{"model": "multi-label image tagger", "dataset": "pixel-art sprites of 400 made-up characters on tiled backdrops", "train_examples": 98750, "image_size": 32, "crop_scale_min": 0.8, "horizontal_flip": false, "translate": 0.12, "cutout": 0.25, "arch": "swin", "norm": "layernorm", "norm_position": "pre", "activation": "swiglu", "mlp_ratio": 2, "head_dim": 64, "fused_qkv": false, "bias": "all", "qk_norm": false, "layer_scale_init": 1.0, "parallel_block": false, "inner_norm": false, "patch_size": [2, 2], "depths": [2, 4, 2], "widths": [96, 192, 384], "num_labels": 17, "init": "torch_default", "residual_init": "none", "optimizer": "adamw", "lr": 0.0014, "beta1": 0.9, "beta2": 0.95, "eps": 1e-08, "steps": 19100, "batch_size": 256, "epochs": 49.5, "lr_schedule": "cosine", "final_lr_fraction": 0.05, "warmup_steps": 3820, "weight_decay": 0.05}
Rows from block 5, named by matrix and row number. Rows with one number belong to one neuron. Each number is 128 + 32 x the weight over its row's rms, rounded and kept within 0 to 255. All counts start at 0. After the name is the row's rms in percent of the matrix's.
# gate: MLP gate (model.blocks.5.mlp.gate.weight, 384x192), inputs 0-191
# fc1: MLP up (model.blocks.5.mlp.fc1.weight, 384x192), inputs 0-191
# fc2: MLP down (model.blocks.5.mlp.fc2.weight, 192x384, transposed), outputs 0-191
gate.368 118 [ 78 127 139  74  21 131 139 175 124 109  87  82 138 126 168 109 199 120 101 103 149  77 144 117 184  97 161 135 110 134 126 147 103 132 111 128 111 100 132 126 170 169 157 110 146 110  86 129  52 126  91 140 144 108 155 113  90 129 140  95 106 176 140  74 103 220 116 146 130 125 135 124 140  97  84 136 137 127  93 120  75 168  72  94 118  88  70  96  92 142 130 163 144  92  96 111 176 140 122 113 141 123 101 142 144 129 159 140 156 200 116 125 176 144 105  95 182 140 149 130 113 191 210 158 109 158 142 136 116 132 128 102 150 137 129 172  83  91 144 132 134 230  97 181 116 108 159 125 143  78 157 141 124 170 123 179 119 160 115 135 161  97  59 115 179 104 211 102 145 141  90 124 109  94 136 120 108 159 136 130 157  96 127 151 118 139  88  82 129 126 137 128]
fc1.368 101 [180  71 150 120 183  67 145 112 157 148 141  98 118 112 156 149 110 167 117 107 108 180 163 145  30 150 107 178 123 151 137 120 102 105 181 117 142 204 102 126 140 137  64 127 112  92 144 130 177 166 122  58  95  84 194 142 152  92 147 177 198 116 140 171 160 112 153  92 138 144  67  99 190  98 131 164 135 153 133 132 174 163 188 171 107 175 118 160  93  72 144 115 137 122  85 115 163 135 152  60 135 113 161 134 162 150  97  82 129 135 164 156 106  67 152 173 121 162 102 119 122 125 130  77 160 132 165 182  90 121  70  95 106 119 162 142 164 128 119  88 182 109 129 159 141 128 102 114 123 106  90 159 111 114 100 115 106 120  97 169 137 180 144 126 105 153 159 145 131 145 153  71 138 168 158 136  89 109  99 168 142 148 131  99  79  92 161 114 137 103 143 124]
fc2.368 107 [149 134  72 104 158 116 121  98 163 123 147 184 170 106 133  90  45 154 185 166 113 135 113 104  89 135 113 136 131 133 178 144 126 139 178 152 129 192 155 157 137  70  89 147  60  95 145 165 150 122  90 144  99 107 183 171 161 143 150 152 207  96 111 168 152  60 123 136  86 109  82 115 166 128 176 108 139 188 175  81 194 103 157  94 106 121  86 158  97 117 134 126 155 118 153  92 105 145 149 100 147 177 170  77 149 144 113  61 139 102 129 158 146  98 107 180  79 103 135  67 126 123 146 149 147  61 136 172 139 107 124 182  98 160 106 158 154 192  99 156  97 132  98 166 140  78 110 143 128 103  83 109 108 114 104 147 132  84 132 160 134 135  98 127  96 115 103 128 135 136 125  75 106 164 158 103 117  95 113 179 137 114 156  76 144  92 167 111  68 141 144 123]
gate.369 090 [120 128 174 121  65 150 141 169 158 128 135  65 123 100  90 132 118 109 129 147 144 157  73 138 214 126 152 139 145 101  99 164 194 182 131 103  87 162 166 120  94 130 143 183 137 118  91 125 124 162 164 118 145 125 128  83  70 123 129  90 104 105  77 105 126 130  93 121 113 172 175 166 118  84 139 156 134 185 149 120  95 100 105 154 143 115 113  91 144 147 108 177 124 128 113  83 178 111 150  97 137 118 159 172 149 109  94 125 152 162 163 109 133  84 137  60 161 144  50 170 155  57 168 158 100 146 107 143 140 166  81 128 188 127 103 150  60  87 133 150 137 109 135 166 157 109 108 160 150 157 115  95 123 191  99 142 187 139 118  94 139 144 143  86  99 132 101  96  60 149 127 166 127 157 131 161  96 148 155 141 163 157 151 106 116  67  68 199 189 110 119 169]
fc1.369 081 [168 110 176 149 162 136 150 167  74 170 159  83 157 140 186 111 157 159  74 101  64 156 152  97 181 116 127 100 103 100  70  79 183 141 112 100 126 147 133  98 155 162 116 132 102 133 119 133 118 125 148 137 106 147  92 109  85 138 175 126 108 126 136 110 134 119  71 160 152  50 126 152 110  69 108 119  60 127 101 145  84 142 111 113  98 142 166 113 103 124 149  90  84  91 156 122 165 110 122  95  90  97 136 125 111 101 123 174 129  97  83 173 121 122 113 133 112 107 133 170 118 134  73  84  87 191 175 170 158 163 154 116 132  75 195 137 110 120 111 136 106 140 131 118 108 191 160  54 231 143 143 149  86 159  85 155 130 192  95  92 166 104 141 155 142 101 133 106 117 121 194 164  96 103 101  78 155  99 131  81 106 183 127 126  70 146 142 129 132 115 114 114]
fc2.369 079 [104 144 122 133  96 100 139 101 133 161 152  86  83 138 134 131 121 128 180 101 118 106 134 143 106 156 159 147 143 164 129  50  94 121 149 142 149 144 101 156 116  85 128 150 111  21 188 164 195  93 163 126 113 151 162 116  86  67  97 133 144 119 113 119 110 106 163  52 255 155 123 113 153 176 131 166 117 108 155 135 109 116 198 138 118  87 112 186 165 116  95 115  90 182 106 119 125 178 113 116 117 129 173 146 117 151 112 100 116 136 102 145 101 169 131 145 112 170 118  96 191 124 153 116 170 154 132 143 130 126 122 141  96 123 173 137 132  93 122 162 115 139 108 121  91  76  53 130 109 137 117 140 167 135 112  85 105 101 135 159  90 155 136 101 144 124  67  81 131 134 179 130 115 140 123 151 171 112 174 146 184 125 117  89  74 162 152 127 100 134 125 101]
gate.370 103 [145  79 112 128 102 129 146 143 131  75 179 157 142 162  71 113 171 140 111  86 179  91 103  72 176  73  93  30  54 133 181 146  81 125  99 167 145 130  67 148 137 129  97 159 148 115 111 100 131 134 121 101 173 159 112 147 163 136 120 128 117 195 145  84 141 175 130 144 119 113 135  98 149  49 114 120 123  87 104  90 118 137 109 141 133 115 138 120 148 148 141 102 114 137  60 130 124  63 104 149  70 123  92 173  88 151 180 180 149 119 158 122 178 168  73  95 148 111  86  99 133 159 124 171 189 140  95 117  87 164 114 146 202 114 117 179 112 162 161 156 161 159 147 138 169 114 190 184 174 117 149 122 127 124  90 176 132 137  54 149 126 117 133 117 176 124 127 118 106 119 125 126  91 132 176  96 126 180 113 104  78 130 142 136 104 128 129 107  85  97 121 146]
fc1.370 108 [134 126 137 127  94 138 162 141 165 133  85 164 187 168 102  53 127  89 163  94 154 132 134 101  95 134 137 163 109  72  79  99  88 119 139 123 141 118 100 233  55 117 159 106  94 159 175 117 118  94 119  69 106 144 174 150 166 180  96 171 146 139 123 167 168 133  91 104 129  90 156  82 135 163 102 107 129 153  94 115 144 190  78 106 179 143  99 217 160 110 116 175 153 131 130 114 100 150  98  69  93 164 128 118 119 131 104  92 159  81 119  78 173 116 121 141 142 112 139  82 112 161 161 145 188  61 123  99 183 119 146 169 140 159 116 101  99 159 103 114 167 123 142 166 143 119 146 159  95 120 129  89 106 148  90 128 125 166  77 119 148 113 119 140 103  90 195  60  91  88 132 106 116 156 146  60  99 150 125 124 130  94 110 116 138 165 144 153 117  96  97 123]
fc2.370 107 [198 104 108 106 180 117 137 154  97 132 160 101 166 137 112 142 141  99 194 102 172 123 122  79  91 141 194 105  58 134 120 135  75 101 118 159 137 127  61 156 163 135 103 162 119 103 186 123 188 103 166  65 145 192 159 157 126 135 154 201 160 155 130 172 126 122 105  87 113  98 120  96 120 119  99  71 159 158 108 118 151 132 176 152  83 186 126 139 164 143 152 162  98 163  98 141 116  95 153  96  67  98 115  93 129 182 100 107 122 113 122  84  88 114  92 119 109 129 119  52 174 191 137 127 184 152 156 210 104  85 114 170 110 175 119 169 134  93  89 156 133 140 145 137 171  95  94  99 128 108 138 132 167 143  86 122  91 111 111 133 100 169 156 107 119 139  97 113 104 140 167 132 127 143 140 106 139 106 117 112 143 140 126  89 109  96 182 107  49 111 169 165]
gate.371 088 [120 142  71  89 143 183 141 135 150  90 170 137 121 158 132  93  78  68 146  87 167  95 112 154 167  63 144  72 137 169 136 133 164 129 129 184  93  81 125 147  70 190 129 127 158  91 112 136 130  90 166 123 102 126 154 143  94 147 114 108 160  94 117  97 177 158 100 167 118  97 153 116  99 111 138 111 142 103 157 154 146 158 195  80 142 115 106 147  88  90 145 133  93 173 109 116 134 146 197 157 162 159 136 134 131  45 157 111 131 130 178 125 130 111 122  89  77 127 124 136 177 136 176 108 135  86  89 119 128  87  89 114 108 110 116 116  97 123 120 129  57 152  78 138 142 123 153 170 150 160 119  70 121 126 120 137 161 132 107  73 123  83 214  99 114 207 146 187 123 123  88 113 114 222 130 133 142 176 127 117 106 156 130 182 127  99 115 161 114 199 115  97]
fc1.371 081 [ 54  98 109 101 127  84 134 154 136 120  85 107 188  83 109  83 132 125 123 130  97 112 141 147 163 158 143 121 146 133 192 159 107  78 135 127 105 121 155  92 145 149 113 136  95 164  91 146  89 174  91 186 104 156 216 128 122 149 122 116 151 107 146  65  96 110 144 108 125 179 116  51 142 135 163 171 104 128 116 125  96 142  87 151 127 103  91  81 132  78  63 150 164  65 122 109 180 122 101 101 200 124 216  90 128 132 109 128 140 160 134 124 130 125 179 153 158 145 148 145 110 125 150  85  86 143 118 122 131 167 147 172  99 142 148 120  72 122 114 112 137 119 143 168  91 116 139 108 101  48 146 115 144 178 167 161 160 166 109  73  82 170  86 140 147  99 124 151  78 124 141 131  74 153 124 142 112 143 126 154 202 107  88 105 149 128 122  90 201  67 163 130]
fc2.371 077 [135 116  83  77 189 143  66 170 161 151 123 123 117 190 130 162 107  96 146  97 142 134 157 135 119  99  93 136 132 121  84  66 119 169 148 115 111 160 156 117  79 101 117 120 165 122 119 109  72 105 174  95 111 131 152 166 126 127 135  41 127 112 109 142 101 118 143 154  32 121 113 169 103 148 170  96 171 175 118 166 188 122 127 115 139  97 154  73  83 152 191 129 142  84 198  98 128 195 184 195 176 152  89 132 128  49 119 127 140  89 134  93 124 119 128  91 109 144 101 126 132 131  99 182 129  87 151 121 129  85 126 130 137 108 138 113 164 182 146 133 100  85  89 111 139 123 138 144 118 142  97 138 148 144 168  74 144 158 189 128  99 127 139 142 138 221 163 159 158 111 107 113 116 163  89 146 131 122 121 110 127 117 174 157 103 157 125 167 141 210  87 129]
gate.372 096 [109 121 152 129  70  98 154  67 150  64 123 117 161 124 151 103 163 135 133 177  91 124  64  92 160  97 142 125 148  63 142 142  96 165 104 168 177 139  75 105 150 129 143 152 157 151 125 172 148 148 129 127 154 104 119  77 121 142 145 124 121 122 144 106 156 174 111  43 124 191 122 165 136 119 129 118 110  72 129  96  78 160 129 119 151  94  90 198 133 170 147 161 100 176 105 133 116 127  94 101 141  79 114 168 103 149 135 131 129 193 130 168  79 132 134 115 118  53 133 111 135 174 151  90 100 130 108 129 129 142 110 130 185 197 144 164  92 119 135 153 158 134 145 147  64 104 164 169 173 148 181 141  81 100 142 165 117 171 122 164 187 136  99 140 108  78  99  97 125 121 169 127 112 120 125 159 170 164 186 150 154  84 187 123 131 136  32 168 108  89  86 127]
fc1.372 109 [115 152  77 119 213 169 106 141 142 181 178  94  95 161 151 111  89 122 165 142 109  97 181 154 142 149 143 172 111 141 121 111 146  67 145 107 140 104 146 126 131 129 119  94  99 166 145 150 133  81 165  62 155 164 129 143 146 106  96 157 158  98 128 172  73 119 123 123 145  76 175 117  69 145 148  43 149 173 146 148 162 128 135 136 166  97 152  90 123  89 113 165 164 136 197  97 100 145 120 177 142 142  86 107 116 127 111 124 127 122 109 107 131  93 124 114  94 180  45 105 176 127  94 165 137 169 125 135 187 127 124 125  85 140 132 148 134 126 103 188 117 129  88  63 155 174  71 150 122  96 112 128 196 139 140 108 128  89 197 105 102 135 146 188 155 133  40 141 124  63 140 100  96 123 106 103 119 102 158 130  97  74  94 138 137 137 172 132 135 141 177 171]
fc2.372 100 [ 79 145  98 154 108 142 135 117 139  83 163 180 145  90 122 103  83 172 122 176 119 104  57 131 162 112  79 106 172 175 159 187 163  98 180 115 148  90 182 165 152  81 137 200 116 103 139 154 145 125  86 152 167 116  96  74 142 162 144 125 165  77 120  81 170 108 182 114  92 164 169 146 103 138 186 134  85 153 155  46 157  75 105 115 118 100 137 123 148 114  70  95 151 128 149 166 103 101  87  95 155 145 183 113  96 114 141 164 174 172 177 164 167  82 155 143  92 101 101 167 129  90 119 150 137 133 131  77 169 150  82 147 139 146 124 159  78 143 131 150 124 104 120 124 132 111 115 171 148 141  65 101 128 170  98 111 162  99 135 104 143 162 144  91 108 130  51 132 114 126 146  96  75 132 137 119 132 113 163 138 116 148 167 102 165  49  97 143 161 122 138 110]